Weights of a small image captioner.
Model: 12.7M parameters, 48-pixel images, encoder arch inception, encoder depths [3, 6, 6], encoder widths [96, 144, 208], decoder width 384, decoder norm layernorm, decoder activation quick_gelu.
Training: soap at rate 0.0023, 9600 steps, batches of 256.
Data: trained on rendered rooms with furniture, 72500 training examples, 33.9 epochs.
Rows from block 2 of the text decoder, named by matrix and row number. Rows with one number belong to one neuron. Each number is 500 + 40 x the weight over its row's rms, rounded and kept within 0 to 999. All counts start at 0. Numbers have three digits each.
# fc1: MLP up (decoder.blocks.2.mlp.fc1.weight, 1152x384), inputs 0-191
# fc2: MLP down (decoder.blocks.2.mlp.fc2.weight, 384x1152, transposed), outputs 0-191
fc1.453:476551489525371574490443499509419452442522420526480499503465437533466419510548502478508506441462463530531456564484448459534440429466471540431466558549502599509534578491510479590512500518429526572444465455483520505590411456506511472532468492402471540492536526540493464502502453522453531417505473529525459492488493519501481503482517462444512522490458432493551552481460541546580520475494445488479479426527424497553454459542463565504511502451490543490523448417515489516555528543546516546466484522535474526501507506498494508509480485477464425527527454505572484487529504492427521516
fc2.453:452482429534521542506512490506512586559502575526511492506534444475452554477551459611502465478468482564515408528501474462507514482460511581519517515510512536481485504499419497483640468560484518530525492557467463492530439535487525506458535517502536467446484481468380436511499470526488526517500462544466533583457527525483475517524470534559503518490538535603505484454526521526550453465476521472491415459490519515475494501512493429515524578540497475548604502444524425414501465516513495499540545487527491449483483488488541558517391618527504466555491431480470507405589501503494525535
fc1.454:502524468447506507503481493528482466440531551528525506401540562507497538564450475500496580554444450479496480487568487512541509500417488423504551420457510509476456428532436482460512486434493512485471491528540456472423470556560474394456428499492458415539509510481518554496456543513526546477527444581448465524431488495559476433475436501492564468546470496582493478494527468493538418517428494551486469519492478474430478501409487503457427519537450436498547493561478497478500518439546466530522559535517463511474453465547566534514481460583482582535546470492489511457455489453550500550
fc2.454:509464552398442475540498492489517507505462457526542482502525544513533513486519447567502509499496510574448461486453486540465513538495506438490505506487586513485420451493484485518512511500588402426445537456526599501470455543497449553473486494477467470420516529475482459524531505530505543516435535511570535453555399559553526422492527482568505551470527548496530467480546508515492552476475520543523486516503461543527480512448475527525474508440484482545556455419417512507477525459497428456477491506518507511519448539403510470438442459412461510520416493497520529526470556501520449501
fc1.455:489453511456511511517609460559472478406476474473448446496502491409483517521524501476494514567439432501450503555476518482499516461443535490522482467526508426418543512600485488464468490529516498529476408482500517450536426489423462469517520453474515393486470456462454500510518498458468538533497425565574425501483544562453531524504504526510527574526522493577581532504506528472475512568570506459461513554543488494506498442477502557541471471593561519472543498487540500537475477553436541515539451480511468511503535459525477417495459549551466431529495541530576471448583540516514515515
fc2.455:502487528495513522496476527473511446545543475537486490496452493524507570501596473455505515442544511511505462479463486539522523476467561506494494491652534460500458513443527485447460526523449548494511520517552529494492500528487512517498491443512513480536453492463500452449478539478515503423636548468447516514546554429555530502529428477577537585434507545445439467521459427483517487572503411498550522499529499591515496522475415461572502464472534529477530486426492546491458493434489508503524504488519513495495541541449480459500505526555407556523530549521519477449469539519423555505
fc1.456:451614577483500575489470509446507439489480497502484510401486449547465453510521464484523511545458438534450432503551516521464461463527475448534522502485522510563510465490565461436514506455467516574570525557527575513432451566477513461433557476460536465449500523523546509518519525510603456503583476517472548489475465526498508467440578545510466478551416538437492510462535506498499492527565530629486535507523505536481505472521511423473498432498497523496420483544498457501496428530486485516529531520471429561485501510470537499549517612473518496449486578528500516453556539501511454481
fc2.456:549468491473501551513468533420544527461519554438551383500484511510491488536496546513438422514502465494521417468570517483532521454538532554544494556485493567498513509519589485466462486476541524513518543528491523466422464467517522489485521491511498477544517524507532415477507510483455421550562517542508525513494562531536397495515518556412527522479519529511439504510531518492497456477460473500516595454519479491472556483502555490420459471436495507452453500531468583442519502470514483447427543510525459525515576513437480495577490503474481512483459578540533479469512520558543490586
fc1.457:439476494519545501531549500501495443439511503542451506437495431510485418478475530496504482399526530527469502564483570468544551446496541483512535488493496514492528499447487543511494525450487501533504516538580520471415528474519498517450568446495540475541551482529540483497583544518472481499505507508473494482464511486566526459415497442572464439493504467542447498453512465435535515539467540452507520425497524531493516528501552482462536497506464550462418453514511492489426453517467493554482536524545508539514464449505536489510507492566509425417539522483508547506556526595521481506
fc2.457:506467440487522427450544521502452460533522470501470490518444509528465532462594443496549455562540482534503503525580546490447538476618502452459487545612491546548505526542523494463486531570544533502628504492486526498459505561493448469513525486479435508507589554514497469505562484468530489481569421542524544484534514515583600504565512498459532521518586518499517526573504493530524481516465451550460498552467488499471521527496498530542500557523510467413455459512502460491491510514481533443516518458443606506503531469430491530532482494476510491568467470474473495483544449523584562476
fc1.458:525542522646586496514499635512597453489568524477505525555516507530512511476506526505500454471477549487485496537495501527453504492511542478538433552456539487435455535503510500504561504543606477478454480584522494575478489503459517500512557504523538482517521453539561427511578503509485454527527476486430465513572458486512520546481459512475484492413521528470492535540499517534454518518553456505479500535451455492475531405529504501512469479470517497486544528497455448564522556521534515469529533515507554508533505451572489441538492549504488518533518540574415518429459458538451432511
fc2.458:505519563456539469502548544490485573491461499486424552530529539492488503532473527513444458449460538476492395530501599508496456525566444492516524519508480524515459497496502511479451461521444509526504478506458438576511523504513459428447487575514560559527418537426503444569480496502506465501541544508480500533466484501483568452547519531486522524534514520597526433469485499509541487581510532486469513442486517503528502525495516507484509481514524462492508491375497548521573520516403473486566475497459558510489439525466487533437541567534511520510448520538531524535539507487427501516
fc1.459:494484465479541496521528550517444514473486495537458465541517517488485457514465502512491512458534504523445524516534492537552547484523529576538489524534496525443483527520457473530491475491485547503520527489463476555524495516472530426476513578494442502539551519508559446499435528526504457534518467471436502509462566479466471459542429547520519517451451561536479454628448520514461450504465524460413453446520568514492508497564439547477480473547431468516444470448552446508509478468530525394548478565457513402497514428518519473584386507514485509473523441551493527502516464514503496480
fc2.459:473425507469452508538483436499556454440506503469523517486523432534580504458518521465459527525471503474514467510471413560514456472566490444530570556540472514584456509510447517544477543639468540537499540506510465518486504533516494451497469584496523478430439480511572519473477521479522518495574480443547470456480505457389512530625588560557466485533557426518531476489462503514492475462452548513548490436492538485484487519537520529468505506555501478445481519420537530502514532496464474467503457477510607536528492453434415499471602551547493491532485486504532516486503501554540487496
fc1.460:551519456504531536483424490503536438462477464499540542516558493516463514543503472528496548424490518439431509467466444416523504539454506464533561480605537539533468516435428532531507510461468537537417570517562458494470523509474578431546496515429494517524460456535518519503502448463533461519539547538469491596432494510512525529461511480469444542481566531448503464564476561424473431483505464507488499463520483485533561480447467578498512439487443531459532530518507560517591527478486524440474524475482514489548532459495505498494544502432466509543489499505464506497483537505469486503
fc2.460:479476482495517510457495510501517503486526482414501494496566472454514462497464474516546509500474494564531498518408491502487513527451520497585467554499477443489463507518486502494464510391474472481468482568464614467445459513602574503487523532504528495515432535566538499517480503513521509549485473513541511518452494554449507524507567558534575584539456458502470441480486572534446458504469533440473485535453490500409503520515401531517574485526502487521518495447506486466566467493468436494460417475551502428473483482546422511461454499460453486457542515510518498481483486470484511508
fc1.461:444444526469555530521553521453540523535468508553497434458549533446539409481483480444541480428490535550534418493560476531496518461540504498495503533479492513488538529453610505530467502504408538443544512447464489454498472538447520562501490554472537540466520508490590452458517517532486516498483515477470438535571482575522511566436499528515432479505550551493529544590524510520498488541477552519524509581484446456485471513507547538491498490476458560493466564406515477517557482574510543509457565508558468522546503536409569608540445579462564429495531519452547498514495462504485480430
fc2.461:501481507467545465506492532502461508456519489492519511476504517481558490514519510537569461505515507539454542461480453506527423504466451481503427416492585455473504559521485481466543504566479495547446467469487476521588471539433470429429475511464494511545549516511497462563554497481464489436454514516524503508467535512531509450462531505518483501461527469526526521496555497514507532475575530448548506495506468553558482484509463570492540557496486480575535499512506466504502489461436478488614486648464495457507527514568463473490477496499473430547444517500481471456516480478492425459
fc1.462:412418508543532494468422550523513456504519497531559493494514518481463485509475505405508555486564459482460583517423522521502509521503493456478401496440521463450503502504508540588501539523517467532447461508495552474489540492595454471517563593480529530465543486525544535502440523537461479517482490404500450410542517467484504508494495571547474439534502554566468533494455493477488507476495501483511470433443551528452430510460528531486449502507486545489506521482460512471505509505525463479589413479463483483532496476480556503506489464467552388433527487483440515437523507525533482552
fc2.462:508452537492520494387460530525455513501546510481468496437549507490525504530537490492515452549502515409494531533546538477505435575524580419454416526483453502522513560455494461497450548508547550620491485507451449486529517463514490498470545544512465436470553499554503518544463512484535457498573481506490464497564498533470561470467516498546526505512449496499555506522569460578521521488522505425414483545519498507543477469554490515448530537438505539475453542436464437485534482479503524504494513487456481534448558482486480527448497457541489425494450459459477509462448495511525509484
fc1.463:557480542525503463582552505474464516541481467503492496465483462479519479487537536514508530435470494480479530551466523479430478441476533584454531528563477457524512528525518506488504439432501522487561517496469524496519440558485557564502479422453554519536534549483503482528492541519479521496413529389545589470530517442492506419462559513551534490521551466521460473445460473508436527472468523526511443435515481561507503488526484589452454531557465592462554565515498501461457452516490518490498511493536522500474539490597464441554456514577578485504513483524505495492518524517517485443
fc2.463:507521607498486451430532542481454485459504514538463566477538508529461416487438474498550428456502476482522521554471496562485468494534515501525561456493450496536527564434554462509585507565494485451471495423532516449478537430508458528557518484495502485484600537509529393534542514503543459505478501514463546497449474495543490454540449494438457484434511479471526457498552462415503502513434471463500485496485495466533506538488486477432530533506452472463481461542459511512521469432492511481447457561477530538461498477580557464516589455471526488548533524453528579416524506538433447461
fc1.464:548505482520546514524504529447555488457441512512566490525442489480542444496491513505438479471533501504545437509532543549414454525508457547527459422543503478560517468540470491506473510510484454476492526534503483491543556450483521593519565434467489534561501475492562402533487546427456503544571535506475459484489475441452578517450518515510502487525487529460465522442580520459548571486531529476465575441469472530512535425442425474430483457438503487425539468505538493525521523453539427496501522459468481491484503619573446498467588509558550515445482486407496455445456409510479487514
fc2.464:435500469445549519504576513534531481556472477528529486458553535490524553529488494493533562484534469458468519477492541500466458426540412508460549544484482492622491476549438503528517507475503517536426476551529478509465484488407486491488523481502560532498508547526640405422513497530481433552495495501558480532524480511488611546477510483461503467537534529520439568577498456499521470533537512538481536525465524471439470524462503509585482510555520523601572518507506518448556471490479526538549490445583525468464492493524479565531469525557434457515484529542475474444519528428470490488
fc1.465:540432544521451488544486491483555502545517540588504510442540475445434488492449485513569443554525494465431510529535606552527563516489505457504499489560499481495498527488577519506554461557552526510559507526457483481505590529550479547515525490474544521469482513480459523514420415500483478454502539452440562445486527445455459485496503561440452503433429525471532472442478455485533524522434484454505509478471440475406556535549545456493468499505516554475491478486497567516510524483472517466460524428501450565474516467588499477530489506447490526464576450511501528436510536508543522479
fc2.465:536534506467464523451516486506494473457516523491435480526468513446569493532533515521402476521516494519495546462554553475524577496485490430484518476514581442526453517496471487506552486488479470497548411501536531468540507510519550560505466499482510478473490450492526501604493534505539565561471513495533476479497540457467498449502479451525623442496524518500419511516580500498504512470479532525612488416526456534504499483469514444422461448543466426529510528522481542497574547506502525457513526579546530561519583476464481499480476636504543509440526555456486481466441456428479525505
fc1.466:577496518510456458538491522511532409476540562478518440591514494479532557474495539406510530416486521477425498561505501455490520513487490510433463497381513522462438377525555510494533436500580518506542492495478527523515531563483476502462508435451505555534560517540475534536507495427469529470511543515420441545495454498450474514467514562422458505545519450484526549529525492496437477494421529480500516476474469503409454520448507547479476536609571425533479588454501503520482538550472479436512456552491518533463544537565452517508508494473413488455463529499530513514564514526478584444
fc2.466:450496490557549450514527544518481463494496449531549488532528473480496479586531450487499485483495566519528497528493470417570460521461561521596551444503450477539550540465560544492557501511467491496525550464490545507488564583532474487571488469485496526445509500474527508469494470450545501533602518525460501456519497471477488495477541488492534559486527512474555458515607544506454458473479545493496545511547458537495480511567413476422408492472479553442527432481437511462471538425523458505476562447524474499498530473544496505441499443492507496463507420463449453453467526461523434507
fc1.467:526493487499517566481502486450499605548499502511583437428448479509479433526493504467486480436505545506559569556534555605479473468542551470446494496511508557460492482482496547474471491519435455531591496518492443509550502493406467489523498532497556536404451503543463451453464469458514523463530504466396501447554514419505485472514453574543509504512440488443524465467560473550479437569517512494552556541519560553560533502503502471537513510515500540511488550475480473515527502453526524463524483507493489469529449437523432522539460508477514563480462496459480468465498499471523489413
fc2.467:484472546546482488489457566465559494582515490526436535455516465555559426575454488393503519470527513482464567513477537416488515550410529568505567501420572490556474509486500483447542500521395572498561546566430508479453534498504483519495490452438443578484508516535536472534509463587472535421493522497506484467457513481526419587519563440492517518485450534539512473512585493510522520473517479499555516495446483502500479494536479538457544500504516480576491521510464463498546505499531524538551519489391503458556514468455514527527453453442478494561514511496461531569462484507437490457
fc1.468:560507505492431515557426512595486489501558508565530524465548481497524458469493509504506559610560556590500511521525478532514473459500527434518385539511494493559503463455539521500463544431560504539441539565486445498546507469485466469501473523461574515529498554482447496485494494491481500468398459507557486423503485518495598523453477404578538479531517457530473499523445465456510418468459497432451469548469446441526537530502481486478497609547508472508434478483545484516478447535543489499486436488476474564510552515586461527399497485466575461464444555524503503504576507534533524480
fc2.468:492506521568550426392484490522559558471481498546544443496489462531426503584483502486507442522506494536491472519585458485484522505451539493444467473549508479499465497503502562397484458477502493500555515483498365466450521485460492448552567421506477536456456516537506537484427410497504501506527505479499545480597485442558475443446410452514499499493451499504544530577493521500529542541507511539577560573470479495473503483504443551569510520596482474503435501500502532545558458553523468462516565550478542503473543484542512490484438480475546526566479547549467444491430505545458443508
fc1.469:478518493534445503466488498500515454572438526503468438513496432554522540477522452493445509513428479526429589513449501523535486487419576500472497484474483420512548544483470499447518530517572507486442529514530596488512486487447545510501550481495571443511525499489523482488525537547498444459583493475455518505548397412514551545511502471542483528508543445535523516514534530490473565477507497490462490479473346492481506499543508503471524558409544487514556476539567439496464469464567514480551511522566439584435500565536529562500405444514478514497463544503599485475518506508429531502
fc2.469:474422472486486551509524504510376469465463529528512460465493480467525538454411484479484509448447469536499501473484521511536455519475526526442542481524487485499519570485481553533539475478566496490472499507513516467417533543525527504532462503508564479453536481554491563520470476493512425412423513544548507424460475526439493495508443455462485433489488562477480491499515466537526590473549493548447422514523537474469547506498509492463486497556549527525512468481413569478518552468530505487460509464435485553560534469525534502426503479474547497514484488422507447492509475476443528498
fc1.470:531471474544491499555509500517539529490481488483553597451557564502459528480497433476440538526539477564456457509481535484462555482523462488496531406562559480512445475551496542548493473398544444498515524521517580531532457464500573480480515449499462509529581538509588559517480525478462513469504497524440549545512484479454497549466580553503478471470514559508544512521469553546484537470481472530581508542481517500491529495450507512551508452448461471389503440453457520414459521560547512469536474519490501508595617517430554505540585521547481524591515518519531513533454429414535495490
fc2.470:535520504548444474520439486501529475552529471470535456475488503475571442469400464473478523464503534473532552441461502450529502570509490458553503530447505420451504502497544451481497500464466489429494634405457481564510464558493492492588535518544468513495515520472498495491529480554443496570508537453482500477445511486483507494569501472519431558457539496532503535557512485478492475597407561578474503532485492526537532523481471463504455484501495521502492485475444538475523482531392476519475556537443493474549556445565526460531416538570497403566529459471459527501473494520472451543
fc1.471:471469573510456570543448559491493486481452435497582463469512449582530508508506554493523564532454526523518523507570539540472486559470526454496484486513517482479507471515482474452500474539528463591493554556481619510508499548487476505502508495557482515456463421544521509455483470493457459513504481443440512555471485516473474481568497454612474524507512523479559527540442506472449527557551480521470428491514533510551459532569501530538464479481546479580439526479485480385512608561569464538486493527578426424513452539506515574448498519540514529482505504482489461498521468508524479567
fc2.471:553542496516538506551525517520454459541481487629455500511465537486537542527534523517490473509536567507539501506516512535476531526459487500567502497486481533470516518467579485485458562558507471478466538526464551506521516549469468468453517480534552502456548557588477473539495460521489486499494541525532505476511506484481497403461501477454438458551518497513493497537519503464492476449496547464405520487488455508453496458424542537456496461552486503510481513473476548526461474526504525524509432496397516486513552443429484478512520443554499449494455385485545478490518456492483439527
fc1.472:522576567471501505519516480499507537588463445471511519545487483568483495415523500559453510459438483512417576529509512448528520496462513461506430562467482437555457451532456538550493483502492524569546481526487486493478483509530460517514447461484481538525603553527495536492522463471468556548515535539489391553434587497534437575408476427444479430449511576505533462463488565466517432534458399507465479531457540481524516532487494499510480423508532513516523475527535599457484483488459416504533523473496457437602570502564514538524445484500483557576553457500496578530530550460525469512
fc2.472:541461503488532524457499446517514441471539424541487546537549478449518546500488495505437525482465492550418492538575502473525456485433494495465537496560530517457522569490548454532515512556499448498533553477511511498456465522496516539547458501512477482565503457483556519531465516508506539508492477564547485477494495473551486397457435432458491479596428449459529488563547439444522504510523527531463478486457501495546539452414489591498468473451521436486520470456513504480471481490520474502529492442505522396465495535529503466509483536484506396513457514478523530503539580518441500509
fc1.473:543567488489469445493515499464476523454561593443492565414462538542541447588437428450438413476490541465437463539574531509514461467484506527489479520501456510466546553489487579518467503535412521506523503536508403571480512475529524552465484540491472534471587452499464580520545486527484480441487490432488460480534523510545477544452516550471504496456490460517470529493552478527498426500508554496495457488564461412480472477533545550517475516542516522485501519509441479514516482501515475436514494533535588431467529478522456540533433531500518486487442476520495514602599485592513496447
fc2.473:513591463528434542523503527559516446530561486485429460492542504521544540491467517488484547507486510567478555532553504495485471457501492499562470463497481492460472470391416470505493449479509498503485461480554479523476482528504528458479503488505506543536535493478536486492491526415484461532513497414464550458518479467513518468513472501499565432520475493524571518511499431453493579546496521533550548530486482443475468497529412493495504574531484459563555445577418566490419489449455541459534521534483525551497564479504562516544476519442525504486516527578485528501488457404525456501
fc1.474:520505459528497538482496468487533533560538495497576515445430454500506525482504545413442518470497529446548511496554511453447547515574511434485619479445550567540508472484512529513590469541503481548508520530462513463520469458531441492458582500485512516507489477524519540446518514480437510509454497476458480595519495510470513508454484547468462491531551494505490436473432523446533440493481512490485535627509397564538436480514524488470450518466537469561473472545380473506529496548480509532538566505560469494456514487438451527497551463477501452488489436474457503553518459573446503455
fc2.474:505487531460518446429457503478489544522458490538465479486485545551488462566575573524515437510511518510469412541479515494456539521570536483509516474452550426501540478467522509560543498454463531503555505381518484543503549487499435455507465397520457508531513499427516574517532578452478454497457466524521521519532538532501532477523427463511581493474536512457488448446546490480472520468536468499522531493538443471504468522542519536492530466464564467461554488595524460525534544474525538489513465555473568496499474530489460532464467532509539479505521410426567522491596450563521441475
fc1.475:528514495459572522553587532511500487456465502516526490547452475445541449444446522511542454450458492511577476492504514520497469499547457572443506482452491481503525505455488493472501409570475568452491503548487471449523470584495505506499543430533547525535506448504452530576442481485448486463504533484478481437576478506453507518429590551483430534488463515489503497512465545526494506453435482513561554529518552531497451512474492527443527488493533468550476549475491504610515531501563597512569530485417500458478505522568472505517509497559501504519525535557558490493442505443458492545
fc2.475:506473438389436509539508444475495487530511422480525448499488449511543512533489534526472508554540473566466467533498459506457558569452495498554520524402519458529478543572522447491523477542474486557434458470522466482496534554509523491484521444570448447499518493461572459542519597486503525438487513545424467518454565461481522559561521496463428569522446521506459516572497530486479444503430509482546473530514509526533517474472449572410469492527499521427491507511572498527503493533524551423568511508479522458483550481504461493529536492496548515508399526592413522541443411512446455556
fc1.476:566517505516518545522487480461552514518449507507529492487453515533506535485442483516475545479471434458578515489559498547511483528536521525533492508466440475506475422473462484469559459464487492459464493522550478483514512514494508458389495482520467457486499431465491558549459562444420509517532513523511570521510596462502549517520471478515548479474473517439453476460455523497456497517549455500504513485452592445551450510510484519490482437460561442527485526469503506510501490552507444427514465546471513583450519496586466501489538591439400510498468511445464462485498487508454516500
fc2.476:491566543471465525459532487520503465505532475479510479479571485436466443450516490540486530490497577423453496453482528506545504496467513551525483432455489435511511487550479478461523500517474545417511438535477443474464514442492535502550495472530516521457468456529589474450523509501519463487537459483413452532483517487551532540481554473459528507486494564541452477525466470494568486504459515376554453484457584552506497530509531533505542465519518546515547505508482493500574551466539557456439516553517464502477522382535499449514482491478546419509456514450437499449503553508470522533
fc1.477:535480550536553466517469454476473449469494496516498487532512510481513556522503499462447506523443493508533450512556497543533515467494507524497468534585560485492536516508476530453530478406446538505488463555461486487525470486454467502488506478524488487518460453512461567524484483511480527475518573429450455534547466521523509494528543534565468427448479389486529517526457497518536514535457535409514493468538449467526421506494477504453506499533474484519533521537451482470504494484539571489560473499405515515504440537557475487494448480472503516511551474519438550476569553534513582504
fc2.477:518509541525505537512510538496469525406539501500589493547519540517437538442407472483494497442463477504511483484504498561506529517562533533491579491524513472504526537508540494579483484518490519451506418434536486495529499419481464456469494572412473511505492479525438520493458470517502571493543505569462417523493623476515509472576563477504500500496514526491489485446501473435559527501429509427444510461468431524500521546512528507523483532518473527522518522534476476510432499483487458570547494429460529539445525498570503479452452456463542506544515537402473480480511561598433523485
fc1.478:435483471479498469544518499496524503526516442546447527498469442518533567463563494483536521464527462483520469483514458528538499553462548496490506441482515575469466515517533533476505561458503492466467505502473501611467447491479484496514462399446452529465445530446479482461456455520521518489574513540465527566521523536534506477515456486424525479533436513482496576582544467494483508443556576475464443444557470519536563486578536489488412480459492505477475561501468511478456475489533513454451473437437439539500513477490479519509510507479540571561522537532488472483531494511483526459
fc2.478:497528490429533525538528479497529479546485444544544566536481468500491555465518534522416469541513435493441517482487537511528465489528472592537502492493493575552459488435542523434604503529468456500495419478515501484439474521416523545509520476591474556513497521483434421491470578502478577451491518563492569497542494514485543518509501478457520466389499539544540498483445512453507557574573592524487479487471518445536551572501524552555505492492547485503473489457466526512481451545515582488524502497457509486561515547532559524548455475475520477453516448548535487531521535494492502484
fc1.479:523488501479447552476492478450551522492476404519550467527483506566471517514494513471565528464512485514545455565450484555542509502599470520480462465504494509469491464543546526501566468461523485522479497453507479523507566498471509472469469502545499485489493498465478555476609521511554501495538551523462520494597475486562445519561482424473588491563414549484480491524455395444509489500503451486484447536509329461541524468518548520458473463506487465499510522461502444491466508498556449488538464546510503470474510494471540442559501525497500515476488539568370542489438416514475542517
fc2.479:504483508461521495487562500517467451521497525474438425492513520533571443449508535463489470530539537609449493449515456530494517549502516529543509431554470408511484498468513488519484571432472546445514564495556473519431543471537474557450464430545526491540446488527493493519507584496508462504468476467441493469503555555493562521463520593536514536534492491483463464495583486468459518511454513493477578524462519525464488493462547523488494570425487370459580453474500493472470508479565457502532590513504465526498470554516486534513505484572499514485540560469449516493557524490531504475
fc1.480:499446501517509488467441468513407506449544458447529457514520464456492332553534445545521408489497446460494489498450536508444529542469515535511508493544513484473498447458436516535558552516424450519476583532482509489468521504512474497573465479474538473475475529543506456445476461505463494591496507433505464456469522492476465549493499512520490538495550520557479524478538455462467518493478486595554511536574567511507522522412477472554430492539476486522524529384498550615476514498481437441512465501490503573541470559489481477571459492478481521491502465462505529456526519521470502487
fc2.480:528536605519496551511532516488547497533469528589470483547522509452452559517557503513506513495470561491532536460490524463406496567478543562616481457523514504488503470440453502491538465558464446470587426455505480495503546434575487566526468524496531505499528520606429507495448442491520554462454538529540531450573513503545488446529542506508530416539450524454430488474543552530570457484476486508514538541473482474497444502432454514565525486443525529461497530509483465471558450530497430492584453488519476441480528476479484474456412621495510576557447541493435511474524492466502518480
fc1.481:498496473498530477504553513483471571477446444521525504552519557558503503497500558517525500487528532506537478455516557493511510576535508497529415563497438455490578447487565472528466477466574519419578493526482454494370512535472515542467542494585489471466461534508458500458523595387599486538500464522433486484583483540597466488512551487518496456531534541517528516513499469505495465501563524523472499528441508433555555493493509471537527460455464488530477507524453546537454476503542511483528461514505520502557534510478501543484486511469506558489561504552434548533556497509521496553
fc2.481:537476456506495515477484539459484476496525403471509435480525510471508461511445517415487509531519494507539500541531522485535442491524524601504461556589532472563502528543481554506503449438506596447551465467563511508485539500556534548465490542540479537485434437494558552492523469543474505494558514526518560502579550524473491477413559461489467543417498473511474512533480435476495490491479571516510475525549580562541483510556498505510512460526516411488510450461506468508465510492479401444553473476537485535462563523584482533545456440519499571528438482468512464565575516470480416513
fc1.482:505462529548406554458503554483527551542509517457414523476507417467551525449504507466525514491495455498520404501469546513487475566510543505521532526579518495513507525506407515505502567503550460510493534494510488501422414545434478467476486534538570529599490537457454498548500469523496472530536549471533440493479435466513515460480425535451516481458443572460494454500543568493487527485526602434474429464486515474405420455461520479565476479453487531501538484549467508548502482598521490440496465480474526448472508512503514503458500505572499543516459548509523545453429529480539540434
fc2.482:502490505495464502429509517440538455487510377509480501506436489534474557502509541491447516485499505481410475495448485524532495539441528479469488484637472522493539550567503490568512513444452522503463481525531488473535497537464483530509491468501494463530452489456571423494514461472447523497507445477520552510508497507500397489484497480526487422442540493455516528552469463416495526466482520467519569468426432498545472482547503455541487486498534484475500561494423501447475533523457500469452440527500538505523514498423490497449599505494499536539492525518499483470481511502440530483
fc1.483:469573462461434402520467523511524431546443539462531468385471537460492515407547542575515466597505522565505506520534574456515518499495514559453543475503463496513476532485494562500490513561575495529558477521531495494479472446538535518455427478517460547438509485507512455530497534531437489520480461490437527464526443547456551517545495529529447512529498477457556454415489475494478476469508537478519503467548531473469481508489520428565511514498552471493515564452478477450468442532443469548500500458469436488507464566529460531562550529595512555411492473473451468472551490421455474498
fc2.483:477468443476477454468432467590476456465451456450530441522482468480543524435479452500535568506559532546503534530550500464463491460507468495501418475525578477479442569575441434486543550458434593496507470580554547488536535442511467456544472437499504470475456536556451482577495476431536503529503512501544539457507461465557512433502512522507482500370541488620495538494482456490461475465525466489466464614582506515463523439549523511548537549460433524541511552452535544430542502498466489486508453472510460482487530484526478547441523500527446496502548489463505420559548514542550461532
fc1.484:488478515472547492406524512448452478491494520553534552525578408527497520438468424413523464524443495500506519530543532484472517520528587468488454442584509530421484486513551574494481472509474580513472480459441587569527507499610596474472525474589543527544486518504448485490545511476480555474473530522446520539532473486407585514479495468499542462444489482566514505562453523517524466497479517551461430562522496540513439530466504505425536466515527554466560460490533533475521581543501513535456456507516505491477528589508470486489500467445490479478556543459481530486526499527530503516
fc2.484:512532528521435517558525471564530453579543598528434531494526467447470546501487562481511463560500440473533497499384515535498542484562504530519496497554522485442473542567466525499474532451531573451474446543538534490488536451524523526467487507533492498528529482524542493501544447497538432483510534498490514444543486481393521552471447544475519446538513543512462521481539568532535532553446523546560464497454530568523532467568408548489462489493487504523495532425504505554456513479538555487460422448481546483471519496486484503418455530516452541503510527510499466457504462505439549459
fc1.485:551487507522599479484459517514495539488480448488539456503517488465504442494559548516532423482460553468507523563491506524538459413552466457539487513509508492490413506533514489460501485514391489468544483523561579466560541490424513515456524526518530440430489474486431536579493544549600465446527497520563517489477545528510455551467485550487422444508526500493554533518502445430496447527506554440536461553495464410512523569539473485474530409523512510468461512529475494508560492479484519464537439525530495521565518435499521532508545527460531479564473440525519442493539456404446468523
fc2.485:489542436492509475476492543402480520452517453492551473487475511521517519528435478495566520573498424519516440489577469474448462492502517472495424554526463494470470478452481517538505559451511444486586552507496508532447580464455555577487540567518491515444476445488447485500539521432507520545506473479483496530525491547525534529537448540549495507569508561441520517493559520579512527408439489479452460464498560476504468533449461538580562578511513478544482477506521480483516514567507499567521524500495490412521462571605476523499572449499520483543470500540487412514458440526575522471
fc1.486:492451560577461445519499452526460552502508547493491436416447575443488481527484464523544396517531517491454542497574528521580491479538446455418526478487558536509578496517498485538502525494537513504457566509469510544581448505466525524539476482507530525491456417493448492544528494492407529510509557404507474478488529471544555467498487431470477521545512444504469516476516549475512541538438567425517486559580576516496555472484539515456562506434497478390505465445463442577511533514602497545515539529490496495557481498460495467509529434522527503461511569531439483538440438416481536539
fc2.486:444442517515428480474494510484488553472513436487484548524441492462535465488453437499520500524477505492502502484476453486516485510423479472487544464532522447462420444572446474514573483435481466421510508408469528435537506524473473466527486448459453549450525513518571533546471545479531509508587533420436491511449529474548506479525506471522445546493516509470529465453486492489582491542565430483467477437469541512528507443494547434585507496522506568556529515496516521480510531519486535565503548510502467515573453471585469517440538462495495418469447492507542511488489533459531556448
fc1.487:500438501484546537548540538554565513438468457462480469503496541516534481468488483427500561545475487448560542480608506491499522490540613559543483487459583570527487453504481448401481460532472525582479531559556464563527459503515480508545514453537520522494512492469480484463551476540515475462487468482469469464434511535536517484462436491502474513489519509481499549595590502464485504556438429434561476545486550479457538511516558512537458424529482566518559520474506545456487529492460502465466545481508460548542537562496409460492517491510477484485496415517454480482531430472538513550
fc2.487:485495429524437473494536539508480507485524529511518533478484453423546523461567535516573522543516534477527425447571511463450490522512505566494390523517468493461447502413465463546529486538624464465491544437493479546452397473465480477504506501575451475495522506494526512516464524462539580493473494491515503486448544439516548439514521483545484474531509557530519523469529554491558526502540485487529418502557497515478480477496482580479457431519496480456457516566546537493503463489550541543491461481560548506430466530514546522496501497510514534503495572515570518474499449480467489488